config.toml
dataset = "babble in 24 made-up languages, each with its own sounds, syllables and stress or tones, from a formant synthesiser"
n_mels = 64
spec_augment = false
activation = "leaky_relu"
depths = [8]
widths = [384]
label_smoothing = 0.1
optimizer = "muon"
adaptive_grad_clip = 0.02
cautious_weight_decay = true
steps = 4200
batch_size = 64
Rows from block 4, named by matrix and row number. Each number is 200 + 30 x the weight over its row's rms, rounded and kept within 0 to 999. All counts start at 0. After the name is the row's rms in percent of the matrix's.
# c30: last pointwise conv (model.blocks.4.c3.0.weight, 384x384x1), inputs 0-47
c30.17,097,209,198,154,197,199,201,179,237,165,212,248,205,169,191,165,187,200,189,205,188,222,187,211,232,253,178,209,196,212,173,181,246,246,170,206,244,213,185,217,214,221,116,209,193,183,214,180,230
c30.18,106,214,157,223,195,202,194,207,244,207,181,207,173,161,237,172,186,220,181,182,187,251,177,189,222,185,148,204,258,184,204,172,203,274,204,199,199,178,231,231,143,216,171,189,201,189,216,146,265
c30.19,102,207,168,236,177,176,197,213,221,227,202,187,264,218,215,167,205,203,140,169,220,216,202,173,208,220,142,170,196,208,212,228,219,165,182,219,258,160,175,225,230,223,196,207,158,195,195,237,187
c30.20,096,192,252,206,227,209,178,191,207,200,192,217,166,248,227,197,214,208,212,155,222,178,200,223,208,183,197,238,210,145,188,135,224,137,191,243,193,196,231,150,246,210,197,193,247,161,190,196,130
c30.21,096,210,215,265,240,220,258,207,182,211,188,160,181,139,215,217,210,209,187,159,173,164,292,167,213,181,157,209,194,256,190,164,186,180,184,191,184,173,145,215,241,238,216,167,173,264,192,188,228
c30.22,104,162,256,224,221,178,192,224,171,191,235,202,206,149,231,204,215,230,221,202,116,164,135,195,193,231,197,183,272,227,179,226,232,209,227,176,147,196,217,170,205,177,195,201,213,166,200,254,200
c30.23,099,175,213,188,204,209,220,168,247,239,214,182,210,162,168,235,179,250,192,193,164,180,169,249,211,136,201,253,154,207,191,142,210,261,179,237,178,195,220,206,188,189,197,176,257,168,165,218,198
c30.24,092,202,213,203,252,228,210,178,203,240,203,234,190,187,207,204,190,247,194,227,220,207,213,209,205,183,200,141,185,220,201,179,157,185,249,180,163,166,162,202,186,260,187,181,175,160,250,206,244
c30.25,093,173,154,207,141,213,198,168,200,208,220,266,188,161,226,204,172,181,263,202,214,232,162,191,244,184,203,221,243,274,188,182,181,277,184,190,233,161,175,243,259,185,233,210,169,222,190,213,203
c30.26,097,132,232,197,215,242,221,218,204,227,189,213,180,213,164,192,218,232,165,181,179,241,156,164,194,184,230,194,199,226,171,219,177,253,208,222,232,222,198,212,177,205,169,196,243,163,268,199,177
c30.27,103,268,194,227,188,246,190,220,211,185,172,203,190,171,262,173,201,176,158,209,159,222,193,195,182,140,265,173,275,163,224,240,246,192,226,224,272,225,215,238,180,250,198,213,201,201,204,219,206
c30.28,094,206,153,197,225,222,198,225,190,210,161,227,206,186,244,251,212,199,230,159,180,180,229,199,261,173,174,219,181,235,225,163,185,209,190,183,196,223,177,228,238,151,166,184,198,213,219,194,202
c30.29,103,146,260,231,235,197,181,216,221,122,309,200,200,206,243,260,170,188,207,196,152,235,208,214,206,247,217,175,209,171,219,238,217,203,196,201,198,251,158,187,174,233,129,204,184,204,221,245,267
c30.30,094,205,225,198,206,167,194,180,173,189,136,276,232,177,220,222,252,164,211,264,246,183,221,224,193,196,149,204,204,167,237,151,180,221,215,193,187,217,205,186,174,172,287,281,149,216,207,189,204
c30.31,092,123,271,206,247,172,195,171,187,254,189,274,245,213,225,229,157,179,201,217,262,196,231,221,248,181,215,166,231,189,159,189,242,151,156,181,167,201,190,211,221,202,156,212,188,184,207,213,162
c30.32,098,241,203,190,217,214,189,149,240,160,148,180,215,178,211,172,185,207,253,197,212,186,190,206,179,247,179,192,226,223,217,253,161,214,195,196,222,155,226,189,200,196,168,242,184,205,240,205,205
c30.33,095,171,194,154,211,182,220,233,183,207,220,167,195,258,140,188,221,178,220,169,144,188,179,167,215,133,217,219,197,196,237,191,168,179,236,233,199,192,133,216,265,148,212,216,187,166,231,238,155
c30.34,102,188,203,196,178,196,157,160,134,190,218,199,234,190,172,148,227,202,178,167,226,207,187,183,213,194,207,208,192,197,181,202,198,191,217,201,228,193,217,199,197,126,256,180,254,136,224,171,173
c30.35,110,229,218,201,140,218,265,180,147,212,227,237,124,151,179,240,199,203,165,212,189,215,198,219,186,182,153,190,132,272,199,229,189,169,210,197,228,183,166,222,201,182,148,245,226,281,160,197,256
c30.36,094,232,183,230,172,160,200,164,224,210,199,194,201,224,244,198,206,208,177,177,211,176,184,174,210,157,216,179,175,220,224,251,214,172,193,208,209,214,204,227,268,185,190,204,197,180,275,153,160
c30.37,091,193,199,228,223,210,178,229,158,154,176,236,157,191,270,201,214,208,199,212,180,179,247,169,186,268,221,209,215,181,203,181,195,174,193,192,169,200,170,209,176,202,214,250,231,221,267,200,245
c30.38,094,157,180,188,210,208,207,180,121,273,207,213,258,200,209,178,228,224,215,173,227,217,225,263,242,226,244,194,166,206,229,158,204,242,197,208,203,236,202,201,252,227,238,183,159,173,216,198,187
c30.39,103,233,202,219,179,199,171,185,159,217,239,186,215,162,251,198,152,226,208,179,246,221,187,137,196,181,215,179,174,237,181,222,228,237,188,215,180,175,255,168,224,192,214,196,198,213,221,189,163
c30.40,099,186,224,208,195,181,200,202,181,200,224,185,199,160,217,188,173,158,191,225,214,220,230,214,195,207,212,229,218,177,249,227,248,265,207,174,236,214,207,202,189,247,175,223,223,175,183,229,214
c30.41,095,284,243,183,199,297,190,263,171,192,162,185,181,172,156,216,161,245,252,130,186,162,185,132,222,231,238,219,167,187,203,240,201,208,218,240,226,202,201,193,213,249,180,181,192,169,196,149,188
c30.42,100,173,148,213,173,250,193,233,156,189,220,129,175,188,280,188,194,209,179,199,192,249,205,205,175,164,212,212,225,200,224,172,216,167,148,188,139,191,290,220,189,222,164,195,202,161,144,164,242
c30.43,103,210,235,241,159,208,203,176,210,182,193,155,200,145,242,224,231,159,244,188,216,246,188,220,187,209,271,163,199,238,207,203,219,192,188,199,214,198,285,237,190,163,201,251,203,229,152,183,189
c30.44,105,188,192,220,218,183,244,132,183,198,218,221,175,168,235,168,229,136,276,127,206,153,187,243,186,179,188,168,215,223,188,234,209,235,203,201,191,262,157,185,188,217,167,169,184,211,192,206,184
c30.45,098,222,214,139,209,230,186,204,179,207,188,200,231,162,169,191,238,201,196,180,160,184,172,248,204,173,219,221,210,159,142,212,249,235,282,188,164,178,219,234,183,261,202,192,202,211,225,165,187
c30.46,108,204,212,246,202,239,234,207,182,200,218,199,159,159,187,187,204,162,168,159,232,209,206,211,188,233,243,241,140,162,167,141,170,227,205,202,205,172,224,169,220,236,204,187,204,180,210,197,189
c30.47,113,212,172,220,180,215,151,177,172,174,249,178,160,192,175,189,271,152,149,232,156,184,183,202,161,210,209,178,234,225,223,209,193,235,205,169,188,213,237,199,204,203,263,202,108,229,237,149,198
c30.48,099,196,188,151,181,210,115,212,167,182,190,230,189,174,216,198,184,229,175,264,210,202,178,166,211,169,208,148,303,131,239,206,222,197,211,172,234,187,179,172,194,113,209,233,199,176,203,212,198
c30.49,099,194,203,162,262,164,166,209,185,140,184,228,250,251,223,218,169,190,176,193,172,192,204,152,158,153,223,193,139,163,209,204,180,150,247,174,196,207,187,160,189,175,172,173,186,215,242,239,180
c30.50,104,198,177,230,183,222,157,265,197,180,207,215,273,252,212,221,189,203,221,184,190,188,170,188,194,200,163,244,185,206,198,205,152,171,169,192,207,201,242,210,174,219,176,191,206,225,169,206,200
c30.51,101,182,225,191,212,180,222,132,190,195,205,194,166,176,188,240,223,174,270,173,200,211,173,204,161,164,161,197,227,168,243,169,222,204,202,196,170,196,223,258,188,237,173,202,232,171,216,165,177
c30.52,104,208,205,214,182,204,216,226,197,208,191,188,253,127,208,197,222,193,232,218,188,212,188,208,188,172,128,159,205,165,206,196,186,221,198,168,175,226,228,178,216,165,185,203,222,171,198,181,175
c30.53,109,142,190,184,181,179,211,236,158,150,178,230,287,181,133,231,197,169,215,209,185,157,207,182,166,185,207,213,196,257,199,232,194,141,235,206,196,212,210,204,243,154,187,186,171,232,197,188,203
c30.54,099,167,193,186,171,193,172,218,203,168,183,196,162,177,208,201,181,251,175,230,216,241,188,235,216,168,189,212,218,216,240,214,167,166,191,166,188,150,199,218,223,181,255,239,206,194,189,206,196
c30.55,102,239,123,210,211,175,215,203,193,175,240,251,192,155,208,176,214,205,208,200,199,219,145,171,207,210,167,150,242,185,228,199,236,181,182,219,171,157,212,182,223,174,225,235,207,167,220,204,224
c30.56,096,155,230,277,169,206,229,209,129,192,224,217,189,229,173,208,180,174,177,236,189,172,198,227,181,202,232,158,220,175,203,196,154,229,200,202,176,203,208,206,229,236,171,200,209,246,205,180,243
c30.57,105,195,222,199,180,217,212,230,178,247,194,205,230,170,165,179,188,197,213,201,169,199,214,171,213,192,176,236,241,213,215,192,184,186,252,165,234,143,239,239,215,187,155,209,171,179,217,202,246
c30.58,097,92,227,223,183,241,188,184,220,203,206,156,222,234,247,235,251,177,233,149,140,237,176,187,161,230,204,252,224,214,242,251,184,206,263,168,148,233,188,216,231,193,212,212,199,192,197,231,209
c30.59,093,186,162,178,286,224,171,173,212,119,139,183,224,160,205,227,233,186,169,218,215,173,221,209,207,192,203,244,220,155,154,155,205,234,157,184,202,199,165,192,217,164,224,220,253,164,201,192,210
c30.60,102,253,230,246,211,191,212,207,189,206,193,173,239,163,196,218,250,228,186,198,200,222,171,169,184,182,196,152,159,205,191,155,140,190,153,135,253,209,214,183,175,206,266,202,287,236,198,214,199
c30.61,096,220,215,232,179,190,165,254,216,139,208,210,194,209,192,234,214,192,199,194,209,171,225,258,197,197,241,150,158,197,276,230,217,162,212,203,162,233,214,190,222,171,202,149,142,196,248,188,156
c30.62,099,192,175,133,233,201,276,307,128,214,219,185,151,187,175,190,213,223,187,185,249,163,202,176,225,161,227,187,195,198,153,205,179,178,222,277,199,273,197,178,231,200,196,191,219,154,248,207,237
c30.63,095,226,248,223,211,212,173,174,183,211,99,202,185,213,220,112,240,193,200,228,289,188,177,280,240,259,195,203,185,184,171,205,255,133,325,196,158,187,198,240,237,150,246,213,198,232,215,139,202
c30.64,097,207,178,209,185,155,194,157,206,185,197,163,207,230,157,192,212,222,218,220,171,181,198,186,159,227,172,164,210,234,200,191,195,293,205,217,161,181,190,211,251,150,163,164,274,191,202,209,210
c30.65,112,117,172,171,221,197,212,231,193,207,160,233,207,129,194,210,191,192,200,243,212,185,168,225,249,138,193,256,203,206,179,253,198,202,177,151,202,158,215,191,208,150,190,220,207,205,200,223,216
c30.66,105,204,196,213,252,215,193,272,209,192,169,149,227,254,188,208,170,186,187,203,199,272,179,203,187,245,217,219,166,173,171,132,223,220,174,246,157,180,218,158,92,206,227,187,275,172,213,166,191
c30.67,092,178,222,204,168,201,212,203,209,151,247,197,176,208,187,130,169,224,153,214,288,191,183,194,198,130,214,131,221,208,243,191,165,231,217,219,207,126,208,222,209,274,232,234,160,252,214,203,180
c30.68,110,216,221,217,206,162,205,196,160,234,163,196,194,181,225,160,214,217,217,201,163,222,202,184,206,197,192,201,170,185,192,185,144,197,206,193,206,158,169,197,162,212,147,239,171,171,227,237,222
c30.69,085,243,207,268,192,288,187,223,219,170,293,218,169,201,219,182,134,214,218,282,318,199,238,219,239,245,221,110,253,172,197,201,135,222,209,232,225,179,160,185,153,324,186,213,228,219,164,236,226
c30.70,097,251,168,198,188,221,219,213,239,212,189,197,143,228,185,218,230,128,199,202,200,194,145,212,188,184,238,191,227,152,189,262,162,172,233,178,160,271,200,240,194,218,149,157,164,222,220,214,205
c30.71,092,282,252,149,213,197,210,188,207,190,197,185,176,182,220,245,191,197,167,186,231,181,204,190,235,175,157,136,153,179,233,213,196,208,204,179,177,215,157,217,233,158,213,219,213,192,151,224,162
c30.72,098,137,201,154,176,223,174,222,174,205,198,220,200,164,214,190,174,194,185,189,254,168,192,158,231,191,192,193,178,244,253,183,156,228,295,181,211,212,171,112,184,218,188,168,173,184,137,240,258
c30.73,090,238,186,178,169,208,235,175,209,176,198,280,188,199,222,183,178,196,239,247,205,189,172,214,207,216,196,224,196,170,187,230,200,170,207,160,262,188,169,205,228,218,174,181,223,230,186,179,168
c30.74,102,215,195,215,186,251,272,145,134,218,251,238,207,145,210,196,132,215,191,200,194,188,173,177,300,191,196,174,173,186,216,162,187,198,219,242,193,171,243,182,199,169,212,207,181,259,240,176,190
c30.75,099,167,169,168,206,179,227,155,199,189,150,198,274,139,177,196,263,202,203,204,219,204,160,148,241,193,148,201,224,154,182,190,189,194,190,222,149,186,170,210,194,239,210,224,238,219,162,162,201
c30.76,102,177,196,175,210,172,234,223,223,152,211,187,218,136,236,212,191,187,164,238,225,192,175,206,200,159,181,147,195,223,217,271,208,194,185,187,222,279,195,207,233,185,168,212,180,220,137,204,212
c30.77,102,166,188,202,195,165,278,203,219,195,232,144,208,190,183,209,171,226,190,144,216,223,211,151,176,181,202,184,200,202,202,172,242,160,216,232,211,227,236,223,237,223,183,175,242,170,253,229,157
c30.78,106,177,221,181,209,210,195,197,174,216,178,229,178,208,164,194,192,155,276,185,246,200,221,161,261,192,174,203,210,179,171,198,191,208,233,193,201,225,197,195,227,215,212,201,180,189,192,234,271
c30.79,103,178,166,185,219,188,168,175,244,217,227,240,232,177,210,178,216,140,195,199,221,188,171,203,214,251,175,264,156,222,220,214,207,218,145,257,191,165,263,177,208,112,189,181,194,259,268,274,209
c30.80,100,201,180,183,200,235,167,319,168,154,179,246,177,185,196,226,215,186,217,228,214,218,205,183,199,206,233,203,209,232,225,277,204,193,212,162,207,204,198,126,204,201,174,214,210,155,223,187,190
c30.81,101,133,205,232,179,196,208,246,237,213,175,228,181,142,249,213,184,213,202,220,177,180,201,213,225,162,214,157,192,209,188,213,208,255,168,250,170,165,222,208,188,179,190,162,181,248,169,196,155
c30.82,110,215,166,213,145,188,199,228,234,193,166,269,169,229,212,219,169,239,187,195,218,151,157,198,172,230,221,172,178,234,235,195,246,202,187,224,250,226,241,199,215,152,182,195,202,194,197,286,236
c30.83,102,238,196,202,203,201,228,204,144,247,203,202,207,168,202,196,175,200,197,181,186,232,191,207,196,218,157,202,152,216,207,224,201,147,163,176,167,294,242,186,180,216,231,174,169,235,181,210,208
c30.84,094,211,170,207,163,201,235,218,205,177,204,263,243,206,210,183,189,147,132,209,207,188,235,175,185,246,191,214,242,196,195,210,214,221,263,198,170,131,202,169,216,199,250,166,216,214,216,182,166
c30.85,101,195,216,199,204,166,185,192,171,204,210,208,186,178,223,197,184,185,199,204,146,225,185,211,211,191,223,192,175,202,207,188,175,201,146,249,179,176,155,152,225,203,210,183,205,155,199,242,199
c30.86,100,199,224,175,215,191,213,157,192,228,206,194,199,211,250,159,189,197,261,197,219,146,239,154,186,206,169,225,236,206,203,211,153,205,227,190,211,218,154,174,240,212,159,219,223,209,200,182,167
c30.87,096,221,167,190,166,188,207,204,250,240,246,153,159,204,218,200,182,211,251,196,158,188,192,169,171,228,228,140,188,233,206,175,214,204,186,205,200,211,222,227,180,175,152,239,186,174,202,227,244
c30.88,101,143,229,261,225,189,242,198,227,167,167,200,205,223,227,177,164,154,234,196,180,217,209,255,226,194,240,248,220,244,193,202,231,247,195,177,175,269,186,234,186,209,123,176,121,261,167,163,203
c30.89,095,200,165,219,199,146,184,194,252,160,160,218,147,203,231,173,231,194,196,136,198,169,236,211,242,187,208,159,219,211,241,201,233,203,184,212,200,240,203,192,176,191,196,148,151,213,173,137,203
c30.90,096,194,212,184,184,179,244,179,196,202,222,192,210,186,151,225,208,188,196,196,221,225,199,219,171,191,204,202,173,195,201,221,193,206,209,231,205,158,155,201,195,197,212,158,208,211,141,210,183
c30.91,103,205,180,165,149,196,140,215,173,170,221,207,165,133,180,232,198,173,209,204,173,206,180,190,186,189,207,177,175,171,210,202,214,264,189,177,195,221,243,174,137,183,189,204,165,136,232,177,221
c30.92,096,175,174,181,211,232,255,176,223,175,200,156,203,262,202,156,201,221,175,191,201,255,195,174,119,182,171,224,188,200,187,191,228,192,235,192,218,245,158,231,255,169,162,184,190,143,188,178,143
c30.93,095,235,148,201,224,224,164,246,162,200,221,184,215,156,239,189,201,188,195,184,202,205,259,214,237,189,221,217,235,174,259,193,235,174,170,165,195,232,146,237,226,196,218,184,182,215,205,231,160
c30.94,099,230,192,186,257,183,190,157,194,183,163,152,206,187,219,214,185,142,154,210,151,292,216,162,223,168,180,222,241,191,241,184,216,177,212,232,205,170,175,200,223,192,152,236,177,204,192,215,188
c30.95,104,185,186,192,178,234,194,206,199,216,203,176,114,131,188,184,200,209,210,169,202,214,172,245,259,210,247,207,185,187,196,220,206,288,180,210,252,156,179,241,215,174,182,210,228,200,162,128,219
c30.96,102,187,184,264,182,183,235,217,216,240,228,204,194,154,186,204,184,185,204,249,177,226,187,188,223,189,154,157,215,205,225,213,166,199,183,192,225,176,197,231,208,169,215,185,200,197,188,285,225
c30.97,084,235,205,182,234,148,196,218,219,206,205,182,152,206,241,365,180,208,185,155,267,131,124,246,216,351,181,219,180,140,123,192,254,222,244,216,209,229,182,196,224,227,211,191,180,211,153,229,152
c30.98,100,200,187,168,213,202,225,253,183,235,228,197,246,175,210,212,188,224,207,215,212,218,238,228,157,229,206,214,183,248,254,249,207,192,197,233,213,264,211,222,244,231,227,189,186,201,174,197,186
c30.99,099,208,244,227,204,194,184,176,201,140,213,200,232,224,199,244,221,215,220,230,218,157,175,175,170,170,171,212,193,206,185,139,204,194,208,183,180,207,224,251,272,192,193,230,189,217,211,194,197
c30.100,097,182,214,179,217,221,268,233,228,225,185,182,181,223,213,210,196,209,205,177,188,214,217,211,196,177,162,232,195,202,215,208,233,180,177,220,177,174,173,136,172,174,251,223,164,224,205,216,218
c30.101,092,183,145,205,159,183,199,259,191,199,200,185,178,168,201,232,200,259,260,197,163,245,149,222,140,194,220,206,196,222,233,206,177,188,223,230,234,254,198,121,157,184,198,185,194,206,215,208,246
c30.102,115,182,205,223,160,156,174,213,184,186,189,200,225,223,207,193,205,187,175,179,193,250,263,175,190,197,270,235,189,175,169,133,227,178,204,182,233,148,202,177,208,217,174,199,189,186,189,165,204
c30.103,097,176,195,146,225,194,231,205,167,256,176,208,219,159,211,179,206,208,170,186,211,202,202,232,205,172,233,138,224,209,189,166,160,196,262,226,182,202,226,236,198,217,242,236,195,237,238,242,236
c30.104,105,234,194,220,193,217,256,255,146,176,186,276,210,179,193,205,231,183,195,198,293,294,200,177,239,167,185,194,195,269,231,175,247,190,209,217,197,153,217,168,219,170,213,182,181,219,163,212,212
c30.105,102,232,173,215,191,222,177,237,240,179,247,231,194,179,259,200,169,183,233,183,163,228,194,201,202,174,210,208,184,205,175,217,213,220,207,179,184,222,141,187,231,235,167,174,202,183,210,246,197
c30.106,094,183,171,211,157,221,258,191,201,229,183,207,220,266,166,237,195,181,230,148,172,185,175,215,196,174,148,203,202,177,195,207,212,170,189,194,221,146,176,222,246,172,214,183,216,210,190,140,217
c30.107,103,217,251,314,233,228,187,218,173,234,221,155,218,185,219,249,202,239,158,329,234,214,192,169,218,276,151,157,185,189,177,152,196,224,137,188,142,175,214,181,179,223,145,227,217,153,188,222,201
c30.108,096,219,187,200,173,272,194,188,186,206,171,231,191,167,191,212,228,152,190,242,220,203,298,111,178,210,219,188,176,184,242,230,131,343,161,258,197,175,169,172,216,230,176,226,207,247,142,207,188
c30.109,109,161,214,177,253,158,247,189,193,177,181,228,186,189,179,219,209,185,250,195,186,187,227,201,200,176,216,263,198,150,174,242,170,268,182,215,165,195,162,178,218,205,248,233,214,220,196,225,216
c30.110,085,225,199,170,225,201,139,266,213,264,106,182,145,211,305,345,208,180,169,159,184,126,217,196,175,284,184,223,156,207,90,155,241,173,249,199,228,171,219,302,236,236,240,197,179,194,153,180,192
c30.111,098,175,175,234,205,239,191,174,232,113,171,203,151,153,237,187,187,155,203,230,221,221,146,140,181,199,202,186,236,200,178,168,190,165,174,191,193,260,225,256,226,265,176,223,206,237,194,230,228
c30.112,113,219,186,200,197,203,241,224,229,196,157,215,157,191,172,178,194,216,154,217,190,231,208,172,173,187,207,183,245,188,219,192,218,292,171,198,196,118,179,214,196,210,183,220,214,248,202,221,208
c30.113,096,253,215,200,208,148,206,239,198,189,203,165,196,169,236,324,308,196,186,279,231,214,136,169,191,362,175,226,208,207,80,174,293,216,176,195,200,201,183,201,163,208,168,175,173,212,190,278,233
c30.114,091,158,208,178,194,223,203,218,154,199,182,218,145,164,221,226,194,190,193,191,197,237,230,204,228,222,175,205,148,209,199,213,198,205,196,220,227,224,189,174,200,211,199,228,254,239,203,226,223
c30.115,098,245,145,239,214,221,145,181,224,199,163,138,192,134,152,180,167,195,191,166,218,222,177,220,173,195,218,158,252,155,166,207,201,129,245,184,273,152,255,192,199,198,224,183,181,170,180,190,169
c30.116,096,191,182,192,221,213,230,154,231,163,195,229,217,200,233,167,224,158,257,211,155,228,173,175,208,216,231,230,156,222,188,209,251,226,200,182,211,222,144,152,149,176,229,218,227,190,215,200,168
c30.117,091,160,225,209,172,150,211,175,248,188,124,202,214,168,169,221,163,286,227,224,151,241,213,144,179,197,177,202,245,258,206,198,157,288,179,194,178,157,229,205,199,199,186,164,170,205,155,204,189
c30.118,103,213,200,197,188,188,161,176,239,166,191,161,242,174,158,186,155,188,234,212,224,250,187,196,224,205,162,233,202,213,191,191,212,192,223,198,200,220,173,233,172,182,265,250,219,183,224,167,137
c30.119,096,150,190,200,303,206,220,264,190,201,169,194,256,153,139,243,207,218,178,204,188,217,215,220,199,239,188,250,182,222,222,176,228,192,199,172,212,219,179,165,227,221,162,178,171,186,202,173,174
c30.120,095,257,241,236,221,174,182,186,169,229,175,154,180,230,225,191,198,257,194,199,185,226,231,222,227,184,189,196,222,188,219,159,179,165,180,171,184,150,174,225,259,178,171,189,161,187,215,199,221
c30.121,100,180,176,206,161,171,219,240,194,196,208,156,164,170,135,182,255,248,247,219,199,158,220,219,190,188,219,172,220,223,227,164,183,153,233,227,226,197,215,191,211,192,141,193,207,208,191,192,210
c30.122,094,149,175,207,227,191,195,169,189,242,218,224,224,141,232,150,201,217,209,231,152,203,213,202,259,216,214,202,179,297,164,162,206,207,214,211,188,217,196,208,216,206,207,206,210,177,175,178,189
c30.123,098,180,164,184,210,201,204,169,196,195,209,209,227,206,160,170,232,170,209,182,218,189,197,158,242,157,177,194,216,146,166,193,149,211,212,193,197,211,175,203,148,174,236,210,209,213,221,179,167
c30.124,102,180,245,161,221,157,186,214,184,202,166,194,203,276,187,146,191,265,177,172,154,220,209,190,192,193,188,163,252,185,199,239,206,165,219,234,281,197,225,179,225,183,179,171,157,236,232,258,181
c30.125,098,216,201,200,186,167,147,186,210,193,165,219,186,202,193,192,138,233,177,188,186,159,205,189,244,155,195,201,211,220,195,193,178,200,223,176,264,190,220,214,275,212,215,199,123,214,139,204,189
c30.126,099,205,210,201,199,209,232,176,230,194,160,200,160,244,240,194,221,218,166,127,164,205,228,185,208,162,191,233,204,205,194,166,244,185,204,169,220,173,217,166,213,146,195,211,265,212,234,216,231
c30.127,097,217,218,204,134,289,197,237,143,207,244,170,232,197,200,185,187,225,220,152,197,192,269,220,143,224,171,191,160,229,225,211,239,261,210,215,207,165,175,206,188,177,190,176,175,216,143,194,200
c30.128,101,163,189,183,164,176,166,277,186,164,192,159,207,215,174,219,196,169,204,227,179,191,193,198,197,228,193,157,232,229,187,256,209,213,170,204,156,224,188,188,196,207,253,163,208,157,209,199,177
c30.129,096,197,159,196,240,174,178,199,206,187,183,216,261,145,194,177,235,208,185,233,166,169,196,212,210,208,175,133,236,238,156,160,201,159,185,210,219,181,168,200,215,176,254,215,239,213,198,187,223
c30.130,100,264,226,229,159,212,156,179,226,202,223,164,217,244,201,226,162,176,204,143,218,207,213,246,189,184,180,272,157,232,194,221,195,187,199,211,194,180,145,172,195,203,177,207,196,181,156,298,216
c30.131,096,232,207,229,178,168,254,179,194,200,182,195,201,170,221,172,183,199,186,280,274,243,168,276,200,174,184,143,198,206,193,163,121,195,237,206,206,197,166,187,259,332,154,181,138,219,167,204,226
c30.132,098,263,222,236,184,184,197,226,248,199,165,203,147,230,207,154,216,172,247,206,186,196,229,294,167,291,182,215,173,212,252,186,247,162,169,212,199,217,211,226,222,206,245,187,220,192,272,198,276
c30.133,100,227,238,186,182,246,246,141,204,221,210,242,195,212,262,179,171,198,189,202,226,166,277,229,220,201,238,223,200,244,155,212,185,235,169,236,191,208,178,246,207,169,209,240,173,180,147,216,236
c30.134,096,224,174,190,211,176,221,184,179,194,188,144,180,268,186,159,194,219,162,210,207,215,263,212,197,195,206,212,257,170,207,162,277,188,223,170,204,198,183,248,257,198,195,209,178,234,236,205,210
c30.135,108,161,184,223,145,210,205,209,138,243,170,197,214,292,173,210,171,241,141,199,181,192,215,248,189,225,192,246,283,161,146,229,181,199,199,207,186,134,236,212,246,222,202,219,198,233,248,215,177
c30.136,101,182,207,239,186,224,209,170,165,188,226,169,161,172,232,180,168,216,204,182,241,166,196,261,218,208,182,184,216,136,205,163,230,301,247,217,144,163,169,194,230,173,168,225,197,261,149,183,231
c30.137,101,236,186,225,182,211,208,158,201,207,174,161,160,231,218,197,198,168,149,176,200,192,238,222,203,197,178,183,198,253,244,182,208,187,214,203,233,201,206,184,273,180,237,159,235,170,199,221,152
c30.138,095,165,157,218,227,161,183,234,220,208,246,214,208,241,192,244,174,210,183,193,211,205,236,152,211,198,229,167,186,197,215,161,223,187,192,206,238,237,254,170,188,205,216,253,213,182,173,190,186
c30.139,099,229,205,160,228,194,180,205,267,192,209,180,228,236,201,192,149,172,164,209,237,249,198,210,211,252,256,245,195,150,260,177,240,225,194,151,215,201,220,214,211,180,163,223,198,228,253,184,153
c30.140,100,232,229,166,187,166,263,206,184,196,192,174,153,195,191,184,180,214,208,278,183,209,199,217,180,236,274,171,197,200,192,173,196,206,215,225,171,192,220,185,179,172,223,191,210,191,171,177,157
c30.141,103,200,222,254,247,253,201,134,132,260,224,222,229,171,169,196,178,155,171,212,203,162,200,231,176,194,228,181,256,170,172,210,213,212,196,220,182,203,191,231,204,242,147,183,187,109,184,213,225
c30.142,092,207,187,260,211,229,185,233,168,209,216,189,198,172,182,217,291,196,198,232,237,218,205,178,210,218,182,215,235,205,187,193,207,225,196,179,201,180,184,201,240,211,238,176,221,178,190,192,217
c30.143,108,208,247,210,195,200,252,201,154,188,201,216,164,235,221,210,213,171,246,219,211,150,213,198,197,202,189,192,245,203,227,184,215,188,193,180,185,200,198,169,128,168,184,251,220,196,216,226,235
c30.144,100,254,191,195,244,172,215,203,198,230,320,166,170,164,197,194,228,247,189,217,201,183,197,222,198,150,212,158,155,218,336,180,148,218,281,184,159,193,189,198,203,162,264,152,196,219,187,216,208
c30.145,095,264,199,226,151,202,168,219,280,175,195,190,142,153,179,206,190,192,194,229,183,180,222,278,163,269,212,257,171,204,213,220,207,260,205,170,201,206,203,219,185,176,196,203,183,159,143,302,178
c30.146,103,194,232,210,237,209,220,204,176,215,192,206,196,209,198,161,162,168,223,154,236,176,218,261,189,236,236,254,226,193,167,167,233,189,209,220,217,213,215,165,221,227,158,240,216,287,208,213,206
c30.147,103,146,234,212,179,224,198,226,204,153,255,205,168,187,184,194,192,218,215,285,136,253,249,210,154,208,210,179,207,167,259,226,205,292,117,201,252,154,210,205,159,150,208,181,203,206,200,182,182
c30.148,102,173,204,210,164,252,173,252,216,187,221,199,197,195,199,183,181,233,192,225,212,197,192,160,239,192,191,190,177,217,147,234,237,228,188,234,188,217,192,257,231,185,279,162,195,213,177,213,181
c30.149,112,176,198,178,246,203,182,166,193,221,187,172,213,215,193,215,194,189,181,190,172,233,199,291,209,188,187,195,228,175,182,190,158,191,208,163,185,190,225,211,184,212,168,185,210,185,222,232,173
c30.150,104,191,162,155,172,190,178,217,186,170,219,216,252,177,139,195,224,159,207,190,180,224,151,163,158,202,215,229,257,184,244,196,197,207,200,192,163,182,221,164,196,184,202,275,159,169,248,228,202
c30.151,097,206,249,261,165,201,140,193,170,167,199,234,220,270,243,201,222,160,257,192,153,177,210,160,204,210,204,178,212,190,207,244,201,235,182,237,179,258,196,193,218,188,244,208,269,198,196,221,248
c30.152,090,219,235,199,190,278,193,194,175,198,241,198,184,173,170,192,175,188,180,179,201,214,193,212,269,152,294,174,208,222,158,219,192,195,195,170,186,160,195,262,132,252,216,171,223,203,198,153,195